{
  "arch": "conformer",
  "model": "sound classifier",
  "dataset": "synthesised sound scenes: up to three everyday sounds over a background",
  "train_examples": 26041,
  "gain_aug_db": 10,
  "n_mels": 80,
  "hop_length": 160,
  "input": "mfcc",
  "spec_augment": true,
  "win_length": 400,
  "targets": ["background"],
  "num_classes": 15,
  "norm": "layernorm",
  "activation": "gelu",
  "mlp_ratio": 2,
  "head_dim": 32,
  "fused_qkv": true,
  "qk_norm": false,
  "inner_norm": false,
  "drop_path": 0.05,
  "subsampling": 4,
  "layers": 6,
  "width": 128,
  "positions": "sincos",
  "kernel_size": 9,
  "loss": "cross_entropy",
  "head_dropout": 0.1,
  "init": "kaiming_normal",
  "residual_init": "none",
  "optimizer": "ademamix",
  "lr": 0.00065,
  "beta1": 0.9,
  "beta2": 0.999,
  "eps": 1e-08,
  "beta3": 0.9995,
  "alpha": 2,
  "sam_rho": 0.1,
  "steps": 10200,
  "batch_size": 128,
  "epochs": 50.1,
  "lr_schedule": "step",
  "warmup_steps": 200,
  "weight_decay": 0.4
}
Rows from block 2 of a small sound classifier, named by matrix and row number. Rows with one number belong to one neuron. Each number is 50 + 12 x the weight over its row's rms, rounded and kept within 0 to 99. All counts start at 0.
Before each neuron's rows are labels from the 100 clips, of 14976, where the neuron reaches its highest value: "responds to" is what is common among them. Only what is clearly more common there than usual is listed. The data: synthesised sound scenes: up to three everyday sounds over a background.
# fc1: first MLP up (model.blocks.2.ff1.fc1.weight, 256x128), inputs 0-42
# fc2: first MLP down (model.blocks.2.ff1.fc2.weight, 128x256, transposed), outputs 0-42

responds to: waves
fc1.156:57 49 65 56 48 52 40 32 58 60 68 45 61 59 57 63 52 45 48 15 67 45 36 41 46 36 64 45 57 46 61 41 36 40 36 52 32 52 51 58 47 39 57
fc2.156:25 52 50 63 49 37 69 52 72 55 53 47 43 33 49 58 56 40 58 46 35 32 56 61 33 59 49 56 55 54 61 51 54 60 48 60 38 38 50 25 40 30 50

responds to: engine
fc1.252:75 59 41 70 41 36 58 47 68 41 51 50 61 52 62 49 41 58 40 52 38 42 48 60 60 54 13 61 54 44 36 37 55 41 66 65 41 40 55 51 36 66 65
fc2.252:44 67 70 50 36 42 60 63 52 43 52 44 43 41 33 73 22 52 54 40 46 55 60 58 33 36 43 48 36 53 41 32 61 57 55 62 65 53 68 43 70 46 52

responds to: crickets
fc1.150:39 57 43 47 57 50 61 37 43 57 54 81 48 40 54 53 61 65 31 43 52 35 44 58 37 59 57 44 75 52 52 52 63 42 56 40 48 55 42 64 47 47 52
fc2.150:48 54 56 53 50 71 70 58 60 60 39 35 46 44 37 55 36 49 62 47 56 46 64 55 47 58 47 47 68 29 74 36 69 70 33 46 53 50 67 40 44 46 63

responds to: engine; reverberation; text has "room"; text has "reverberant"
fc1.228:65 45 57 62 43 43 47 48 51 39 76 62 59 56 28 64 60 33 53 36 62 57 37 60 37 54 46 47 45 65 52 46 51 43 42 39 52 46 64 51 65 35 66
fc2.228:34 36 68 53 43 37 63 56 59 28 33 70 29 46 48 66 30 28 60 51 54 51 72 38 27 63 60 48 58 27 45 46 56 53 45 59 65 42 53 34 43 59 58

responds to: waves
fc1.37:55 39 62 57 57 46 35 39 47 43 36 53 50 57 48 58 55 45 29 43 74 35 47 60 73 50 49 57 48 45 68 48 42 53 34 42 43 37 42 54 52 46 41
fc2.37:60 55 26 31 52 56 59 51 27 54 73 48 54 63 61 32 59 71 54 46 54 51 36 34 54 56 38 65 22 42 55 53 55 54 56 62 44 64 46 27 59 33 57

responds to: stream; typing
fc1.131:62 47 51 57 63 54 47 41 61 30 57 38 56 53 57 43 55 40 43 62 52 43 42 44 39 87 50 51 51 48 36 51 69 54 35 53 39 52 54 49 36 17 56
fc2.131:63 47 57 16 49 55 24 39 54 61 55 55 53 67 48 48 48 26 58 42 53 51 52 36 45 60 57 27 39 50 39 56 51 64 45 63 61 58 63 30 21 34 57

responds to: fire crackling
fc1.30:57 39 51 64 41 38 59 56 52 44 58 28 50 61 55 45 55 68 42 45 45 56 27 74 44 49 42 41 53 63 46 53 56 69 54 49 52 52 61 30 53 48 65
fc2.30:48 38 29 52 65 55 55 51 32 29 52 38 49 62 42 46 52 72 33 62 27 41 53 60 49 65 47 62 40 50 43 30 48 52 77 42 44 53 53 39 55 48 58

responds to: waves
fc1.38:59 58 48 51 63 75 53 54 45 62 62 55 56 44 50 55 41 49 47 32 67 35 56 39 30 58 56 30 33 58 50 50 38 67 28 58 42 48 35 54 60 24 57
fc2.38:44 66 47 48 50 49 55 61 65 56 57 21 75 60 41 40 43 52 48 28 43 44 38 47 60 61 50 41 81 49 53 69 66 55 53 67 63 40 43 48 54 25 54

responds to: crickets
fc1.253:59 52 49 41 58 51 23 62 40 88 81 36 40 53 57 52 46 51 42 58 69 48 38 36 49 41 51 50 56 51 46 45 63 53 39 53 64 39 50 60 48 53 57
fc2.253:56 56 59 51 66 62 43 39 51 48 50 45 39 46 59 48 43 44 42 50 59 67 31 28 49 42 40 58 42 44 37 38 48 56 48 47 92 54 46 51 49 56 39

responds to: wind; thin (high-pass)
fc1.113:57 66 41 76 39 54 37 33 31 51 47 28 58 62 38 49 44 33 47 40 57 42 31 54 72 48 34 35 47 51 43 53 39 45 50 66 52 55 56 60 55 46 40
fc2.113:57 62 49 41 21 36 36 32 43 36 54 52 33 72 47 40 49 45 60 75 64 79 50 45 63 56 62 62 43 49 33 63 39 56 41 53 70 63 59 52 64 64 46

responds to: engine
fc1.237:65 37 66 65 54 34 50 30 49 41 60 78 48 47 61 64 63 43 49 37 41 46 31 57 46 50 31 61 34 69 58 57 36 39 37 51 30 48 51 65 65 37 58
fc2.237:45 53 75 32 34 61 67 69 68 43 45 60 38 34 27 72 33 36 63 50 67 49 59 52 26 52 59 53 52 42 61 42 44 70 30 50 68 33 58 34 75 55 47

responds to: wind
fc1.87:63 59 40 58 65 77 35 63 63 54 52 43 53 44 35 52 40 49 40 46 55 55 45 51 59 44 54 30 47 62 35 35 39 70 28 54 47 49 40 64 47 44 68
fc2.87:46 42 46 36 52 60 42 20 28 44 77 31 55 61 49 66 43 71 49 57 38 26 27 46 58 60 65 48 73 38 59 56 44 68 38 39 37 58 56 41 46 45 61

responds to: stream
fc1.118:47 37 60 24 75 45 44 43 46 55 54 56 29 59 52 65 66 62 43 51 76 51 46 73 28 49 37 40 39 46 57 36 73 36 46 57 48 52 47 49 44 46 41
fc2.118:52 57 43 36 45 47 56 53 65 54 36 38 41 50 48 42 55 64 69 56 49 40 73 64 30 49 73 48 41 66 46 45 61 51 55 34 41 75 63 39 29 45 32

responds to: waves; doorbell
fc1.27:55 42 49 39 61 34 48 49 60 57 53 29 53 51 62 42 45 56 36 36 46 46 41 40 35 62 39 60 42 53 47 54 39 73 48 53 34 56 18 65 43 38 59
fc2.27:38 57 58 47 32 44 55 51 59 64 77 42 67 42 51 49 43 63 48 43 45 27 40 53 59 65 55 58 58 58 50 35 63 44 68 66 42 46 52 57 44 31 35

responds to: stream
fc1.67:55 77 60 41 58 78 43 49 39 48 56 53 42 63 67 59 41 48 45 49 53 59 44 61 33 36 51 50 38 48 52 50 62 49 36 63 54 60 51 50 55 51 48
fc2.67:53 41 55 58 55 64 50 30 48 44 49 48 49 71 46 55 26 48 35 57 52 32 52 66 31 38 61 32 43 48 47 40 76 41 56 41 57 61 59 30 39 64 49

responds to: fire crackling
fc1.142:53 63 74 53 50 41 42 47 53 45 67 38 76 72 51 48 42 49 40 53 51 37 50 34 69 60 28 32 70 72 52 36 51 48 30 54 37 57 47 44 44 48 66
fc2.142:69 47 35 46 42 41 37 49 41 42 56 40 59 35 55 42 27 75 60 53 41 58 36 64 75 60 77 54 41 68 37 54 61 43 67 42 36 51 46 60 46 28 41

responds to: wind; chatter; coin spinning
fc1.68:62 73 51 52 55 74 42 45 22 53 58 58 54 46 56 51 55 46 54 36 82 69 53 72 56 26 58 33 51 61 45 45 48 41 41 52 60 51 62 64 57 41 51
fc2.68:50 48 71 41 33 56 55 52 38 36 42 55 42 60 39 41 55 46 55 51 54 58 51 83 34 36 49 59 37 55 55 52 51 81 29 34 36 69 50 30 51 56 38

responds to: wind; helicopter; spray hiss
fc1.221:80 58 42 47 59 68 35 56 25 59 30 60 56 43 44 35 37 47 38 46 80 49 35 67 69 48 50 51 34 55 55 39 49 42 25 48 52 58 52 63 46 55 60
fc2.221:56 64 44 43 48 26 51 64 56 31 52 39 31 57 38 29 40 61 61 65 63 67 46 53 61 50 33 61 21 64 42 52 51 56 35 57 57 51 44 43 82 61 53

responds to: waves; muffled (low-pass); text has "noise"; rumble
fc1.244:65 25 50 60 63 40 53 39 37 35 50 58 35 48 53 76 63 62 52 64 50 53 39 57 46 59 24 58 32 72 61 53 36 61 45 65 72 24 42 62 51 41 34
fc2.244:35 55 67 52 44 46 79 36 58 52 45 40 34 51 39 62 59 62 57 29 52 31 51 68 46 54 77 54 50 48 52 44 48 59 46 46 68 51 53 61 52 43 28

responds to: wind
fc1.214:70 35 51 64 56 63 49 42 43 78 55 67 63 53 46 41 40 36 43 37 57 47 39 42 55 63 41 55 46 62 53 28 43 37 21 64 51 51 64 61 61 52 71
fc2.214:63 29 61 38 35 43 41 65 43 43 63 35 56 41 43 62 31 44 57 46 58 63 50 61 57 70 39 47 44 48 42 39 42 67 26 47 64 54 49 34 64 32 63

responds to: chatter
fc1.172:62 67 55 54 41 70 57 64 31 39 63 52 58 84 59 28 39 56 42 47 59 45 33 69 62 47 61 38 42 41 39 46 44 73 50 62 45 66 48 42 48 64 72
fc2.172:36 58 71 42 62 61 70 41 55 27 31 38 24 51 14 41 48 61 68 40 48 47 54 75 29 36 65 60 52 43 34 43 53 63 44 39 63 54 51 44 61 52 54

responds to: chatter
fc1.143:58 59 52 52 61 65 30 35 31 74 51 47 59 67 38 50 50 45 37 18 55 60 38 53 47 50 48 26 55 36 36 49 46 73 39 45 60 66 53 62 42 58 45
fc2.143:32 60 61 43 43 33 62 48 50 55 61 58 47 63 34 59 39 50 29 46 44 53 71 61 44 36 58 41 66 50 50 55 52 76 39 39 71 36 67 43 60 79 52

responds to: chatter
fc1.162:51 45 65 37 63 74 25 25 49 83 53 50 56 59 53 68 71 47 43 18 56 58 36 48 31 34 48 47 49 52 65 46 52 50 57 43 52 46 42 39 35 27 52
fc2.162:25 41 66 37 36 48 59 67 50 44 52 52 67 43 41 65 45 38 42 51 61 35 50 71 38 60 62 46 73 32 72 65 55 61 45 38 55 52 53 52 39 66 41

responds to: stream
fc1.88:43 45 37 54 65 54 43 59 42 54 40 46 36 61 35 43 60 61 51 50 59 75 59 46 28 58 59 51 51 61 41 58 69 37 57 56 55 35 48 68 49 43 36
fc2.88:66 56 77 25 55 57 47 55 56 38 42 46 47 46 51 58 34 39 50 55 65 41 60 38 37 56 72 58 17 47 65 54 61 41 32 45 30 41 39 38 54 35 36

responds to: engine; waves
fc1.230:45 65 70 48 55 51 44 43 58 56 67 54 60 68 28 28 35 49 38 25 65 35 45 53 46 56 38 71 58 56 62 36 43 51 42 59 40 26 49 44 49 46 81
fc2.230:37 60 78 33 37 42 62 62 69 36 43 35 35 36 45 63 38 49 67 33 53 42 70 56 38 46 69 45 37 55 41 35 65 75 37 53 66 41 67 30 64 39 44

responds to: chatter
fc1.16:53 55 49 40 53 71 45 29 33 77 50 50 57 76 56 50 37 40 49 24 52 46 26 59 50 50 56 32 51 28 60 48 52 61 37 43 52 59 48 60 42 51 75
fc2.16:41 48 69 32 47 55 44 56 34 45 61 51 67 51 64 54 33 62 38 46 60 35 33 61 53 47 53 56 66 47 77 65 48 64 48 22 41 65 46 65 39 56 59

responds to: engine; reverberation; text has "room"; text has "reverberant"
fc1.36:58 54 55 56 33 56 46 44 47 40 75 53 54 65 37 66 44 65 47 32 54 71 41 66 33 42 53 50 57 50 50 37 48 48 43 48 36 62 48 47 78 32 64
fc2.36:18 60 65 61 44 32 62 63 53 44 44 64 24 49 49 56 55 45 52 46 31 36 66 62 31 47 54 54 37 53 57 52 59 52 77 38 37 46 64 52 23 69 47

responds to: waves
fc1.66:59 53 53 54 75 22 69 50 35 47 54 57 44 57 53 55 80 41 54 41 61 52 35 50 41 41 35 40 31 60 68 64 29 61 50 54 71 40 37 51 47 35 49
fc2.66:43 58 56 44 46 49 53 49 67 42 33 27 31 36 45 43 73 39 77 49 49 47 54 62 62 52 66 71 34 50 46 39 57 58 47 57 50 41 63 49 63 31 48